Weights of a small image captioner.
Model: encoder activation swiglu, encoder depths [3, 6, 3], decoder activation swiglu.
Training: soap at rate 0.0041, 13500 steps, batches of 256.
Data: 195000 training examples, 17.7 epochs.
Rows from block 4 of the image encoder, named by matrix and row number. Rows with one number belong to one attention dimension. Each number is 500 + 40 x the weight over its row's rms, rounded and kept within 0 to 999. All counts start at 0. Numbers have three digits each. After the name is the row's rms in percent of the matrix's.
# q: window attention query (encoder.blocks.4.attn.q.weight, 96x96), inputs 0-95
# k: window attention key (encoder.blocks.4.attn.k.weight, 96x96), inputs 0-95
q.15 111:414503534487470438537426533446499519578434549459514552496499448566538473448512519467554530559453482452563515533506442507613457433503468531523502515447477545475463520548515521452514527451467512502440487493491537506487499459429484500516504507522476530479559577490497584430504488510514524514
q.16 087:490518616503540542541481456449453537508481499483534492493556554508510501452562443480522492531520465558559552537469472488531489453475525574455446515535484486571456521485481478479449556531558489533457530459560467534492511555407474478552481462481474478485487468398508488488462435487506581470
q.17 131:500524513522526515414534491468443504481505515417510544539534478490455498525540493521518484507478533565580480511541435566465469528493473481434542522528478582544421502432514574531482550506516460529491509466479455466505438464478470443460553440560428493580487484539492410478507505466522529546
q.18 108:483559503521586481473503525478454503475521454513599517570493512481502450506493494453485559533520441452453549385462509453490430459446529516529487492543534473550494520529427493517455512524567534518526488468544557510517553520524541507590473505532501467477503418465497550484496460577544529453
q.19 126:530514521528467523465545450494508504504472559470453482486575551522458550485558487554564430455482566542539450583551495554481515521498467435442530527496426545520480491428527552520536553525458463518475465520466456469479404457513493483451512506518475505564466549515484436492481489453470461578
q.20 132:488531531487580496533463496436445463493517481521574517502464483452540425473480468464475585520519447510514518485466484400511487462495552552489450461442502511601484496530469478461456484500555517513524536481552519528494508567436479532528435530512582445469514443477510564489486427490575516459
q.21 115:484488577477418513501492468484556517515506541454467463485537499503457501527520514564511393487447543542563459566490477603515549554504459522470518549515488505471494464529503541489562538455525475501426458510501450518420440440490512504482539441513437559576503561520529486432505475479524534503
q.22 106:461498505465553464529411514469467423557494544514565539496460476522555413459486530465504526494497423476500516477486470456546449479494564511515499494485491515513532478560473508464520480510490530527504474500552583545473563500459510546550442553549547438488501514471494584374449521467540512457
q.23 095:521472466509431541501456447612503546463476559518432566492526544520463549507472411531557417471480507538477506552499532543519545428543433467424510497469457477499522534476553478513524502500545480472510522543496452449467462489529506534453476510453509544480539490495498465538563442474408503531
q.24 123:573529453493563520483545505570493452474494482486529474505524537447423545536514526564451489409507531552482448531507507529404503575504488482466528517538477499533522466408531525523535536538471501522506522516477458435519440521525511458443494480517426464547479496555567397516513547485476455518
q.25 074:541518613496529538454482521486463542510504432422535498525517512532491512495474522576534569509385485513581466484543448549439449541470517476481527496474511530499455528471465501516487578486532443512481501478522475524503474510480449401503540423562425520554470490481474484514500490502566537467
q.26 157:495490514500470534495546460526514542486474543464452488500558539513416523528540511544527389483515579550540431579557474570462543542530438472458541561524442514483463483416556535499540540503507452490473490551475445471460432467501504483467557471492457553532482529532528438488512522492471521539
q.27 080:438492525538480465545507495391410507550521536482567550494515481583542485473452453434553536497554438519483522491487504477575478443474567464434470476444490554491450474406436503458452565449539525531538492445482515529519548462508492502543485489512482466504487537517535493463494482515540530534
q.28 107:453458522438446453515447511505520537534467468483463535494464495467518528428521531470515475571449507439549507600532521484543490439537454532535483534470463553464531594553536461508461470517487567521455546559528502516460485500447446525482527531473467551480546554439505584454532507491486503422
q.29 081:523481490551548487440451602484484470519557459521498535536440452457536515519510487431502574529496440493445516518504553487504521507467492452517492454467569538504570458528506467467483457488494499559554473494444615501564575521506480453469422563497541455455503502543474494521474554538519451484
q.30 088:512491545510437500484468527528474584519514438397532430505517494500471532519563503520528456441437547487535487507556482566459495493496501448478553530593489503417415573440510529529480499458523536517483473474449482476485469430575490488538519520513440573515499498489534462521537542521531508562
q.31 082:461512559442465497535476485515508534509529527415515488541526497483494554465513462473589432522505560561489534543559480549505518486515517455429505501533486462427395538406538507457495536478550524417554541550535481518466450448464515533513523469498450522527491491467498446516516510559444565483
q.32 111:476493515511499490526486535516415548480524437523533498535419476463573511458454462511399579445483442492507553456470589436509481463488565475495494465468550443537477491463464456490470464537564530508539537506505556587499571545489531489499493511484493494436466452448479527536475477564519541508
q.33 108:493487543444471502485456487415515546505498560519458464530518507543499500454504519489480421482481535495549434573528485565514483551537456475481580548476453502494397485423506534453584478472459491532423465523438476480445478454485510504485586461552445533530523541503544489444496504518522529550
q.34 086:560472507505509502522471522553494465476501487512573478412444539467513488458472489509525528452557500503445463520543514470466554495529563441480505456491485500572560547403470492509537438516570488489509602553514491475524534528460430553533423525450527427522540508460475504512532522526466468417
q.35 099:594475478527516571410568502553466450473540504505481484522566502497518477558567494488517459526451490550479418487529483534423536540454534434457527505541541549547498490504488570591512497520478525503512503468509433467471447541496503533481493442501520467530493491584522436501462553470487536433
q.36 078:549527458551472458503532515550488511392533417528514451452522561507467485534509476471459532469497542476486447479461533505509499506461560499420474446612513436539428548468506506574535512497469552422515495483496415515484469473532472496545541437470488528486508440536549447515498503488447510484
q.37 116:490531526462522559510523444463466523436505544475522497550529531462467522521532546549510496429546544533524445531554469509447548498519534491410501528544416527537410543380493492497509546548518480466525532520507446450480454500444452486492478471520439493520486471455525392536510517496465515551
q.38 083:472529564453534459520446549477472489486498561529611492496488484483559475423444479453439559494528418531465574522523468467483507523494521426529479483419550523554520485503417461470522485515504445515497511494542582522523535519533476503517450545494528469471509493422477567533498454525507473426
q.39 091:417459493415387420519415491550474522523452479493427542454522483501483553477537508545541462560463533503553529570560457516553510454502434539486526515457503523490444518515588518451519477531473488520447508557487520501480514470481474468488570487518463555520534529517530563488500461460491527511
q.40 094:489510576477489520558483456447481498501524437495568478500435461465557490464549506470466581485495467465501573476486533441536524458453592495510487476466552516528463538535452409501499488546514565473543532473540528563523539543468458536496443528486597459434527466432468486502528458522483507464
q.41 126:449481504440422491468458456520500514532518567489474532448531503493473503504572515549508429566450587490546474606557499567528546508537483501428533536473473536521443526477546511501553510514470464489425512576498457472463428465491445493481536450489440555489526530479545499474540482471446490522
q.42 075:509532435484504527467560470552541472468498502462521475556487500500467409512508469467483581532501504510434445428526424426500488508471519539497526453535556457531479555478467526545434529437462460556554437404482461457509456500499536501522496451550512484511418510559506479525498485543495529578
q.43 104:445549429498524437516563499504536511506545474558547535510489508500529520481510524450473543501504466482444551424478536443517462469503494556595440491484503494511575567592508478454385454535417532472503512455529494493546520527514503506523470505496497487390507502452437506518542540517509471476
q.44 099:479463528453451498447518544488487489581486498483435512469529470543480492512573531495487480523431558428560517546513466587496493535490446492519566533554511527472465524477593558506511510504463520559416497530408477484498471429519496420492528513541412541528546551545491464477469538501497487517
q.45 091:538465452537473521545469502564519472509480549556389524504509492491520481482482481507504419544523556565503507538555516530498562482556454547511477523440468530449530462537557511435470495480481589438457497533532427475471517475481498524428542542483506562463546489549544567500539535467423475477
q.46 087:532510420597580465467523555520484463527537493510556522543462488495528476552425438455488501470488452505459496374448479478489508517494537448518454439520478476493506507558396485499505476480502512488498489477580562515500516518555524512524445474468471473482456484505531537455493490516585553428
q.47 132:534520417521511496438577478543518453507494549492443473504523519518418522532526532503532469501469539496468409515533465574478504527501426487518577528547476495474506447516550511506542520488416462542457464499433461456524441466546505508422544484525458518544505566580507463493534556453502445535
q.48 075:473573514526492538461559478558545425545489533503483502478566561497396527502493459569524463582430581533495483510552476538437560448516436473483511458493505540556517507482542488534573521490502449511531454485526436466505504485480507517451485515480548513539537521516452468519468489442426478438
q.49 090:470510467473532505393501525519481460553528521458524467518539470583494441565488490520496476462558525537505448461460429552510454529505489474474581517519477503571466440495557570570559522483461461575497430473432471449542441467507525479525552520546560455505515527534491462449478525481521507509
q.50 074:503539482437525545490541441479474526471522526490477480518524481506486557540510500492493561406591493495488472432504419485507441536488513501454518548527431482581390463437526520528443536482504496527480485456439499528541428466510537484490493468564517458487552553569477509471520510480544418551
q.51 118:551488560506560551532502491474481472463477484489610473516459475478552508457472458472497604490502442467572522545449500452480483470490583467496467430464466545504473517454453486490483438557552552505474574517544519524471562521470470479539442549494522444510468447463522557466457479566517519500
q.52 092:429517435502485506544541481508526553496483503592496491543519500518482515546472497514508477576474498530448562490524577472539575476503509494508428443481523494507571510553524473475478466525519501472546488456558513465542523484543509505482530569486629598431551450516504508549528473535425471478
q.53 113:413512423545506501538537448513517467471477500602525537530500562493481492516524482536482469587472555502463552523565547512484570501486482558515506460513540488532571499532516468482498448505499522445524495506500494403527527487548468502454471518439576524412539464503544433562541511495423486472
q.54 124:451477535458493492576405448458511499474470472522553541487469505451515513440534533483509534540418486474529589513505535433494479429532518505496461511496461515536509536523495460477506458559571574468522575535565519536475551566507440497523422550456542500445470451449529541519520464502485490455
q.55 072:449489559461451476560437419466493543545499547479516469520517509499518512416490463458502516566484536533537515586489479505553505429470418545489507479464504520472467524487484475453468486530506422517422526524528562544393533520504501508461508527531462542536523492495469557514572397487498538488
q.56 099:598459507479515549443533586493400511525502439444495496500501475524557460477484480527491558461574475456553525481471477488499439516502531501551528515491475526533463497448447536530437549462517473557455502477451526542504443476398531500540491458560453496557476574492457504470477535534551505537
q.57 077:592480547506501564510456485491515465499513565487569482524465544479585515480460513461509569492511477490474527462452530453514526481529599454490453480438472515511512466508537467455546454508522593473544515439520526466537519572496455508464464541431534468494459406480515500474531518489488502390
q.58 079:486482521525600573525496501552452480467445442463525522473498504515498481454452462436568564499474499503483537510528500427468520472523530518516433473492469557494602516450477510449485391528578484467551542528554532517473499514455427470433446535471520519505478479424523470543516523540489482512
q.59 099:455490537516514500447523505526467585496522462497457483528546468572445528574547515495461520514519513460495456464510471536504492552424485514501565490577527432500503518525514554538471545456453436528496475418465522528503448477553566437490558423529510475520527575565475434497506521573537498547
q.60 098:477488533462477492539488510481526588529544466550537469516480529457519532485489516519452526562459485496492554555507570543497531508392545476520481460505636474445497521566495476464433451531470483486457487459481543580483557550521490507497491529450514519453541474546440516557491442528449523440
q.61 146:510519470513503517434580519485443508527510466446474496509531470567464494533525474512484478485535497508491471466494443557506472532451484490511601527555500482510485483494508556555505576456464432563520449457440476499518418437504574491529580439536489518554537579547442470452493525461492479582
q.62 122:516511484525481535452570468486490506470564531477448537462517485562436568572564516487509494468502551564539460501524465545496491535493471478475571544576450522542430468508498560564531557483466454511515436479484480471532411479480544466463533465538463500510496562501449448449534476444491435556
q.63 074:523517440490471550525579508531440450484507495537452485515527499485518505571458434564539501435547478542426462491444521494457516532496491398553466463499448568507548429374512502480486500526526458475569521502459474459546416526474484497507489488477501452554487508515560467501449516531513476489
q.64 123:424514504511507529548496452498521453449453552531522560454527564496512519457466448531533509519545524562480514571552498455524519440529482544483461445442481540486527454504541454424519462538485531450504559566451500442515493515505473532466454600483576536432548470508507526527536451456445451514
q.65 114:525470537454519549508434570484491537477527470473546476445448505478573502452519533485465548491484474448489597560472542465469484468577585473470470508460479503517530536474461523487449459541542573472494540492539554581443529545445489536549471503468498466492462437397532536500493511540499524480
q.66 145:480434539438485462595413511492520489507498461508508500465463483470509553432508509474516510554433479513506578564490537486483548444552499483536458500448510530483517523524468460501473445547509558487449531577551527564481560553488475504509412536441461516495506465427468576534539493507508541435
q.67 085:441452588479470479536430493410454534584497464467503506515524489511513498447480518460531519544525435499553509518485469494564465447464497488499552519466492535426408541541455497485444520477557488537416489507489508596468519527413534489495509545519493566542512495504468559511501437468535537502
q.68 070:420529534475467489507454476524567556460508493508453594523521478515494534506568565504565439567546557526489529483523537495519492485507436562478476592461523514475489509485518461469419501451500535380485489551545511495462551488482468541492455469527502586459515452483542500517566510536478500533
q.69 094:472464462523417475516533450540505487486529495555459522512552555502493590504510469555480449519464573524400489467499574506531558507486474531469526469539575491498510490545541476486498518521443503473571452471525489474582509529526509480441534454420523499463509514572475462554544410497463445471
q.70 082:608483496509468503562474562532546446522527462481539425521442494476535517475475499449496498460479450400473503497447512494486483492550573444513453548495542488482476551435406466489484510554505584511533519492530488511453518467507509492575487498426483429516415505474490532457470533552548491512
q.71 061:481464515543509472478481511471522513477464509477575560454447470529467490472433542510535498469481512501568493491523487477492528461557511447504511567446390490457493460497515529491530467556494540601535446496517469427531490576503445514504450506456558417469510437490567431453518475444439468489
q.72 072:574465575499489532478455526429517575513535500485548432522476469529540520476543460462469506532465511451564516502473476418520437513480515508543500512505519464503470550503454536526477478572529509552484483509552575580379518466415501465549510488536452502531467482518530485443479425488549527505
q.73 078:514484444480452435485490489468521476498521545462437470447445516524470499512530641503451399480549507486486466445558491535504504485547478502463466581485501466522516515521500465500509481484467582475531483504462433451589470540495434563523483518500480529428458490472520535526553558431497457498
q.74 118:496536490531513479433502459530455523476493518464482473488555539511462520578555557489496462486537553528506430448501460488511468536469515506449566553580415494560487483508550553569514579504506452525511465477463497490481404493499535473501563426527499501542422536509523446467494528446521423552
q.75 094:456549478546497519526525427546455444475489511497487562485572504530438467494464472544545465481554553574470436472568403522524524447529459533519519511519383498460512427502546528520559562459493478512498502481512445422535452463509479561480515508519531519498508528480464461465508512417491481519
q.76 113:489487503522484507455505517456511549532516503438450505521522483573484493557507550448515469485542477494563460502498437518534434511461514477472577529509445487491430462534486529538492539434483463575480444457435513463481452403514546467534564458582467488565488563555500512448514510491528427568
q.77 081:541460585509522533490483489513485458496470535473547400493477493470519541510570548488467546456449470454484468501442516471493478563496549437448495542544513456519482480474437508556506464495546493521512453475499492557491566534443460452492491467473418449524364497503482483497414495460567500477
q.78 071:524512438573493504527572463572541510475483529577486436518465523468513555550431556511517487476486483529463482500567555466464533526530511511574433452457532480502503506456525451481557453512513556450572542509541456451512548582557415503511496517482534476486458432502541478539499482499435474473
q.79 082:478559534527523528584465394513504538508434602508569498592506505501523463489499447520485550528545494562536503511482519480499508414530501530475502471440425553558436519435515441468571500554525469478479529528543492449457543460544432500485494522548479506522542472503478485473452482470484502484
q.80 092:500460439549553557441573474636456427543469544554521533548555472531452452524446488544497488465500517536501497479512515499473472472520529463516567475499514521543571427496552550511534477468538455531528467482488500476554473482518533453435525422495526532504500529507499431542478555496449511458
q.81 078:460544469478546489549511401533498446512471499421554475541506532438507481455452505501484512520544472540463537506537450452471484490514550533547462455461360521499489464508468485480521516487489538565523586515512450479556541550519490566511451595539503528496516461501522513564558539458525480483
q.82 074:486509505467537594499522588505420466545439501547504513485552503514498416478511439572500528482564476527521445590498460498479473482461503517500481431492520584540541493495526550461484463490510368551413523500513556522495428501512519515463465496502449497551498498468502511499456514543508543515
k.15 079:467478522501550529509512522515506499486409508457513550425541466539494508516478513553573518448524484588525439428495498460544524479533529521429489483582507520512459462479505563424521431413555477517558502475443472454516514567488476548501457484440556517495521509465519466521526545421513481559
k.16 112:554532527568536540447558511504528480471542502490456447446506530420477536511480528509498451397497520521480425549490481558431530540485530456469507487552451524504475466492502544529564419532490537538515476498431463468562456529511488467488496477513435428576486549571531441495477567477480479506
k.17 122:484433481479430496503518484542551520520461547533423504473567501544454561499525497584536413541494585503497510581534527558514585465579459526476541537466464523521475485479564473484515499507500452489458493551522468494487449450458450496427520487502432558504535566500511497501511470469430479511
k.18 148:575570515567540525409519555496474456489544476537525447560485506429531489540457491473446513442520465470489475507461516484444492535458529472493492445554570447437512513448457500516484462507522499521537514478476543475520538536542526425551475509508524442537442431558579488470441526560546480470
k.19 132:458469490468435472580537450523544536547466534459414506463546536516456547467540497545556406537476556509480533550550503537533552462557472505505520563468457573510485464506543471482522518461460446500492490547518435484456471471453488556469551533464459545485555539444431467486533522456468510524
k.20 149:565559502581559530456555550495473447471551481550523452500514539414524495568456490458454509435529465505448460487459474495400492544506515478511440464567538490469553485470461475481519469538509545482555545501482484466526492552542501472536466516522508433551438458565568449507459519542524506477
k.21 093:499476458517434481616544511518456519443430485473425530453540556524499512464481557538529473528517521526466462563539499440559505503558452521481476521447440513478507514468564411526503429488431431461508509532533447495523481464493458544491478507464492576460492535454516494541560517514459511553
k.22 117:535524507556610544492528496491465479480495475550546515534466496491522457566503456459483554489559470476476470454432509447497467513453529476503447436569533481464554533499463460462446432504481456484552529467532457503506525542549513508540438552484557437500437415501596483524457539492543529496
k.23 088:454472574500470521479506502484494525519507490430516446413511540503483528487517586499481480503485513493488525490536412520487481447440448509493558567528471511470446472545523575481511511505492547562424537537418513458550538557436533524503537442548478497518576540534379470511485525482462510515
k.24 125:459456498435432506555516459526539504533496547509480525514558490516467498474497476540531433563467578468482505538558508589560551471536413563468535570446469541508495510533557478525525546458484455469420483496546494513487456458487492507424526513530423551493537578438483503478518467518472475519
k.25 079:491454491509444536442477493543516548444513542571414472443552541505470488516580511497468490509489503430523455541535483490530515517563491502443486547496485422526520519494565505442544464526485538500474484490435485441481518402558467510480505479501489444526597526591506479489556458525476442559
k.26 182:434459496477400466545500444525497536497474533462435529474531488528449524448549522548541452559497559519536508554536481517555516449553431540477527567462431551531473473472555480510518551466474480491429490547522472495479445442458483534451523509539488586491535564470462512487559472464449478521
k.27 080:565552466533515481428539504539476502439541472567500443571525480518492507541492529473447467487500486534480503475447527465434457514511585471508450541502501487460547522459475492503492476522520445482451494527448476419486556501545459487575497526514582460492427534530577457510430550572543446459
k.28 083:458475574508530534514515468543498518440477488447560529470509432528452500508466525525521529517524491588498480457477495479540534493492486512471507493570506499461401408504490548503510473389549461570523461443397518495541484567512554513461513458506516500497541485498486510600514547479488488576
k.29 072:564578466470524490463538501472474487514504426519563426581523457538521497471500512470450557564503460494527536457484536517515481472415519439579515453539497462571496504567483553508442530527513548542449463409464528476467503523516452517499465449541577536473490470548541538491455469503503503452
k.30 106:446415548416413455551461430519531570509482569487474510461531482529494477472534517499513491570482470525522500527537458468550520477521485524485524559439480507541425467481535511541583572467508503543427513558568512529433524520480459522475559500498517561499538509460445510475507429467516484503
k.31 064:498528519488444469470496480537488526487509548463449507504540513480431516523501577574490404548519525495506533511574408504500508483491496567518494564481472496467515398419521530495558564499472425532436461520491477435476459457430509479490541510549573571538511523516471451460464481490484467476
k.32 089:539532525540540533413487516490525514501547481574552449554492513451504496503437451455454548469463464505471505489490482430456484557486529457477531439528518462501588460453467483570548478571570442553511562498558475496446512515567477460517509505548565431547461529515443491484472440499501482499
k.33 098:480461513489445487527554429549512527469427525441487546446550556534458543507502495564588507526519530561535463487556482496520511450559463519458500519466426557531475440413536460484499559466509450489472484515538426518503415459431461510465499542487523538494490511458467464492517491428457469530
k.34 066:470568483547544532498561487585463483476520593546535545534560554517564436595523456477429508438483451474472485450503447527536496434510466503532478465490456528508586503463517499489490530542483483528496555496535503422447484497553532533564507523513539502479463486488445446535462441515528542488
k.35 091:483537423456451483518505517513422443575541501509428527522485486508615461485540448488517497573505507419529526516469469546489482497496454448557476502456488541462500548551492499476444530536408537421456463497506535485430501390546504496533483517522482512482492463562520489534506504544522523458
k.36 065:525498591544584499490483541463525483490575535472521472499474596455550453480510485483438495431410504465487517544455529535470473563490528434531494546546560443513482537553440522522528490611517481561491514474473516521506455527520479485531535451548519507597503487525483504460469501552511467499
k.37 119:492486513447458487546538470517578481498481554531449485466518570501437554538537546588550429553475535543478496555540464588493540490506472532484551539483478522547451473457554468540567559466504462525451471530500461477488446487459436534466551523468484556538539547488481444487494467468465426505
k.38 071:512501451540523540478526486530494455492517494569465501477516573491524470559512471466489524495485512437448576454503499551456480517505506500541432436529495441502532415433484502434511487538510574460514510467466417404435504522579448539523460526482545499482486495594550453495461529453490552532
k.39 083:449446515448458497504512402542520536464455550490492548459553507499453511460542538536553456525504560523492490511528492499540506471564456526419551515465466541502454431509532468463562544426511499565434498528467494481492447518511468549464477469497426495460542548508445524580546489457450456557
k.40 089:595543481525585509446477543505459487486570484553498465515481504505532483526480465497453534458514457491451509487471519471449476577453531423521439483569578437492506499531475513510541472562530500476542573488527479494487465546542490505557490514485547443516429384553512466469446493537532473460
k.41 111:460461491490466506577552462546527498479440536494445530440577514559458525499541521543559453530512566538517479567572482530528557461565449516448506545484436516538503462524554482505523546457468480526458525531459433476540488481469456561477503513482460537422520577493482486545529476454441465541
k.42 075:496457438474475486542424437545498473613440513552445523542495454545531482482535494514501462575502559470502467507477460594515486497558534517534515550421556515509546525520518485435468505488526502465467449509573512558489529417480504503493519487524505550512466514496481492431493448608485494474
k.43 114:537492539584566505442483543469515461511568501463569436503438476438510493511483503435457533475476468536513492464457564526465485570446558466482494436556556502425482499495436564492485473460557514525565434464436540503539534537545539461496519484496510445535475452551494509488476546521551534473
k.44 087:442459519420429476559491478487492545452529518442511520505490485501531521434573524525504501617502513516558528556541559461565550442491476520488546471470530537543453508518513421519496579506471530526461519525542480534465512493442476482511460534460467557454488471412463559486484433451506516533
k.45 086:409483576503480459533531494453453514489509433480532591465472454509503435434523578480496553546519453545567566460542492432514458461489470526506508531468452542474473482495475488461499551497479576553467560526448548550518479476440516503456502475582547526462540515507498574485484544468513496510
k.46 082:506553481557533510399483535484417443475509452543539456540501461491556493523460487449465549479483498445500516494423554475478459496419512532571463495560534499467487589537496498502455459506467458461508482502431553467494538438526540497595493479529539477451490552485587504525466511530519517453
k.47 119:424410519455459476549466518519492522524455469434491549519498432574473540433547482526527476553478533519578525494532529559600521429491470520527542533494467547512440527557510515474453568442481467524451473499503501519471513435441528521470535510504473584425532544453503534480495481509483494498
k.48 075:518517430487523476437546451525544499470478492510457500491501565457466433527594491558464481446528497570480481503526487665510532511521517448479479515448509515579482404486520521506510543486451479507492508508492443452497420529504432524509529432481469527483508489522488513503486519479451415514
k.49 097:451437445486477531472535465590515512486445554524422515502532530535427518477495477503537440521526552562480472496563493551530559502556424514436504555481477501470497472491548477499502478409461420515471464501458518431507475459592494472483547479470511520509522513556495521569536461469433480538
k.50 063:531469528541415489437525521533503488441522514498459530448548535513475489533556504522486508447458525595495486534455508529516500546519477463545584505537512495506472415467478555506471521495508491549505431585472452482512526501566501476438562445441470489531579611562484464494530498470485458534
k.51 111:551520500555563497531473535457483488520542466438571430515444562466544473510457573443438557464538471461488480467438527489450466547462542449569483465525502474516538514480465555474528428533507568530543467530490484548517553522492567468534496524523552489545427475482530457484433507518536502437
k.52 085:540533463504559485455513508456557500449472538551545481555462484451499533505443438484462513468528483484415511472529571527488507540459522443540527427503580458543518552504490408583500469497523458483506480429516524452457522522468495513550429416452499444523485453462488517535480483548537468445
k.53 089:489536491431503482476497455521528528499543556612526444487516525420517454499537485493426450475529503442464530542472508615485530556540528495521528529455548440568466551476514415552532507514518519479477492496485535445513458462481442503558527461454498493596469477444509492526468504537518461459
k.54 134:534568514526588530501466547442412458489526475509548465519464502430580472531489505452440553421501449454476482465443522491435466567484562495532458448506500492466531503476452498478508461477496538458551538501472520514561514507507520497542434502521507465523467422498522509465451536581572554473
k.55 077:562577478522549526422527521438467465497465483488514483530473493470536426497481510479481563446497448472481467473476480458453460493514541528521412496529570548446529447473494515411451479558461565453511597439469469513477515561510544533539457532532496463496452426509487440473481544489506484536
k.56 090:498495572501492488508503478507524496541493549453468526415524523530463472492477496537550468515490513546562454555490456466518522495500431524504529495509460532498495465500513564459558543464422472536486528523557439553558476549527515457410592553512444504562520567532496461424541457426480543564
k.57 083:474526442530532490488525557503489463452522498464534480518442491443553547501417490498448602467531452489494488436503535400466523503438552463536451445538536470510496532453446428479482456477525442481546504466484544487471544506477552469560416451488506488534451482522517553590516540506507518477
k.58 081:535593481498514542454549541462472441490559476518522443478494439454531443490521489486432485506576476439482467499494457493413538503465510487530489459504474535453562495470482536563543538492384575482477570490454483537534456499513493517506443508538478451501473540476485404469493540521549523451
k.59 074:426504454468491459476507471501493511426461497487490577461557388478463531456596507506526466524524591509535536520496489516571539487456482564482525471492541486453455520558517518538438554482423479534460491473471530486494473453474503478464534482496407467461533535492488517505517422427508445532
k.60 099:490513503550566487476497500485505529441467470531518506548461568482573540526499518433489540453495451497463463493470562493476459509478564528492440479491573446504512534494503492448429460526596474472528507439538602470437533533440529456587470459448516467432447461495540502546465510549519505499
k.61 181:458432458505423512520522444548553517483444558510427563464540492571455520484511481535570445534504562549511481548524503520584532475540444536459544530494460502509471486543545487505529533452480439521454469509520466487497427473515478514430555479501479541466549554520483496505559462444451475584
k.62 100:467423488482452477441441496477536522541501568482480582505528439530458518440531511534530458554449514551547503511515456529540495486522482503449585537485500535536449443563501581499515572502489446536429430487498462498491473503461485514455598478527476508485564541513438570476527496461507468530
k.63 072:520424506504439491522507535538553534493547515544464570452506508539486543467478517513525459480537511535486404513515500478600564487486456437530519524487542482557520433506505480514481554486463436507462485435565475417479462470498454492501535404457451469491553569511439520507457498481487416506
k.64 117:550536507509542515434505521479479469501568528545524417546482506418523454548468480473425556444503470457444490434446488509445478542457571425551509477513561455484526515534480481564517481523516544472505528437470492459520527540522544502551470481465575467522462473461498467528468536563553510417
k.65 138:547554525525558512499469548461435471511515438461556459549447492467559447514459496441454557461526450460524484447473495437409451537466548483517447456505513496463516529497455554484509460515508523486542555507534513572514554532503562492527471553540487475572444465483513510464485524521587582471
k.66 129:543520543486510498505473515424429500514505431496549461539469507507578477478506492429465555454504398451505536462455519494440397529488560490516441469513485511456526524493456525478474476563559535504521513481507533538461532503483526499582470547550555464497462448480548494425433522556557532481
k.67 071:519493580508533493446481485465512507555541485393470578498518521486513431520484470441525541483488478546469540516469473490530437506532500544494454538500486505492485417487513607431445462513510540479516489537457553530470449501503575487573517480552491534445506543560515553455570446475500532567
k.68 083:458523559424479420464390480467480543576490460497531462578511483514533457466518446464460488515417472519514598433490469505477451476485525505528542527428501525488506533508478532494472500477579525537455498494512559531493542466468553539542507455510517514541513466456523551425508474556524563508
k.69 098:483520437506521506502545554494533511374481509591509534484460493514511492495557467528506493478556468505498492526510532547527522518512542536492531494469564479565492506554507376509452516489495488489489458463470585419453476428503446506566498443446469466436547527483495543528495481490499398527
k.70 093:451463513506506486570425556493447542518516425428532464542440453553536522455496558489450556545482467468527527497430551421497463478460516466521497503502510466514483569536420533469465494514566563516488407501483545558448592452471530481512493478497536506459480511482518530462460486513521512444
k.71 067:496521480509544546553518463480519506514462590517513468450480492472504481540426497517491459448523534502484479432560484534412527506555496513429429463591453530504567503464482420526552452483535508480563501512522494504535477486533501477452489594478538488587500445536465500544456543548492572539
k.72 077:545524524545544507482494559511434441446443434488495476510400491491542557515501520473452565471517401525514463494447522393470466531430555486515470459446516502451528480491465517450428466524547495508507521509455524462484562540421533469519450536513477480474493461496576511517476498511558516456
k.73 078:423458554467452484539460500469478533575493525480547484513518469556522581436483489466541471551404525477562559448531507476517469456526497511454520486489479471455477492542507511494472466464586453508519473497557552566445529454532473528471483526461517518550526440518491595439551497540482574529
k.74 073:514561431447502504448534492557449434551546473529438518516508414495491512460448491524477490511475580415509494466516505538510566591485511458467547500508489486532520501509459486515515499458380467512472500451513494500569461469603498493489475490488493511526480416566481518600503499498522474505
k.75 099:479429512459456473467534460518572495489491535521429558455541495510460469502526468560561489548474531545529502538542467479551573478537447503463534537475502491510466477519512499575545605468434488543484497533516436493537428523519469493447546466504464524460585528522472506499552447441469413532
k.76 092:431429530462503451539412448542465529541482548443451540480488430572475529481517495549543528529464562510552508512512517473545484484485483540472566558508467480527437513551563549449496465471469448563493467496497497504540487505463496482437529447548501507437560546523499556470555481465438531566
k.77 087:500517557502508516472511559473412518488523401453562441496419506497551507483484535480427598490482483433560499485457526432491489532432547425534504451535513459535518518517436572525443500553510553501559537495474540575557517499454548460504487484506505495499468488544509504461488532545514484470
k.78 080:562547490525557504489504508516554509504533473511574438560487487449508484519481453505460462504493538439393514483494516488431490533499554419483522447517529496518550512478482491580466463582603548506538508464538500499468537507514459455492500543432566500516487439453457539531461517581507474432
k.79 069:560539491509510484480542462451504529470474544461539437486516554477480480527433550524421542445496524491424489502467498497453458528483550425550479502531470479563493483470468450591525501541488551540521531480508497504531486551488505583487434549514568538565509510462462411524486543475461406455
k.80 096:555521414494488485480576458529537455484532560512476511436560508466434477501478476554516456477530558517492471560523473582478563498537451527499504524465450484524453441447542478528520519495439447440503506515544476421523427490558477515489514478498464525553522522504478465554536477445511393558
k.81 068:460456551501519481522506454532574495574492510517449527559542584502458483500472434540519486469467505555506495513569514550454519519589449479519499488488527434511524449465566566466493451472521523469534498506537503504428444507578392451492534548467522522525442486528496479509511490553401508500
k.82 099:586540533548517534452580533541499456515511496502474476441486568455455453526481503500485521446566515514493431476465431490497512527494496463511494508538458495479537460459495563472549524537396502507528541504444448462498453507543488454516564489548493467537503586589537399480493511447517483545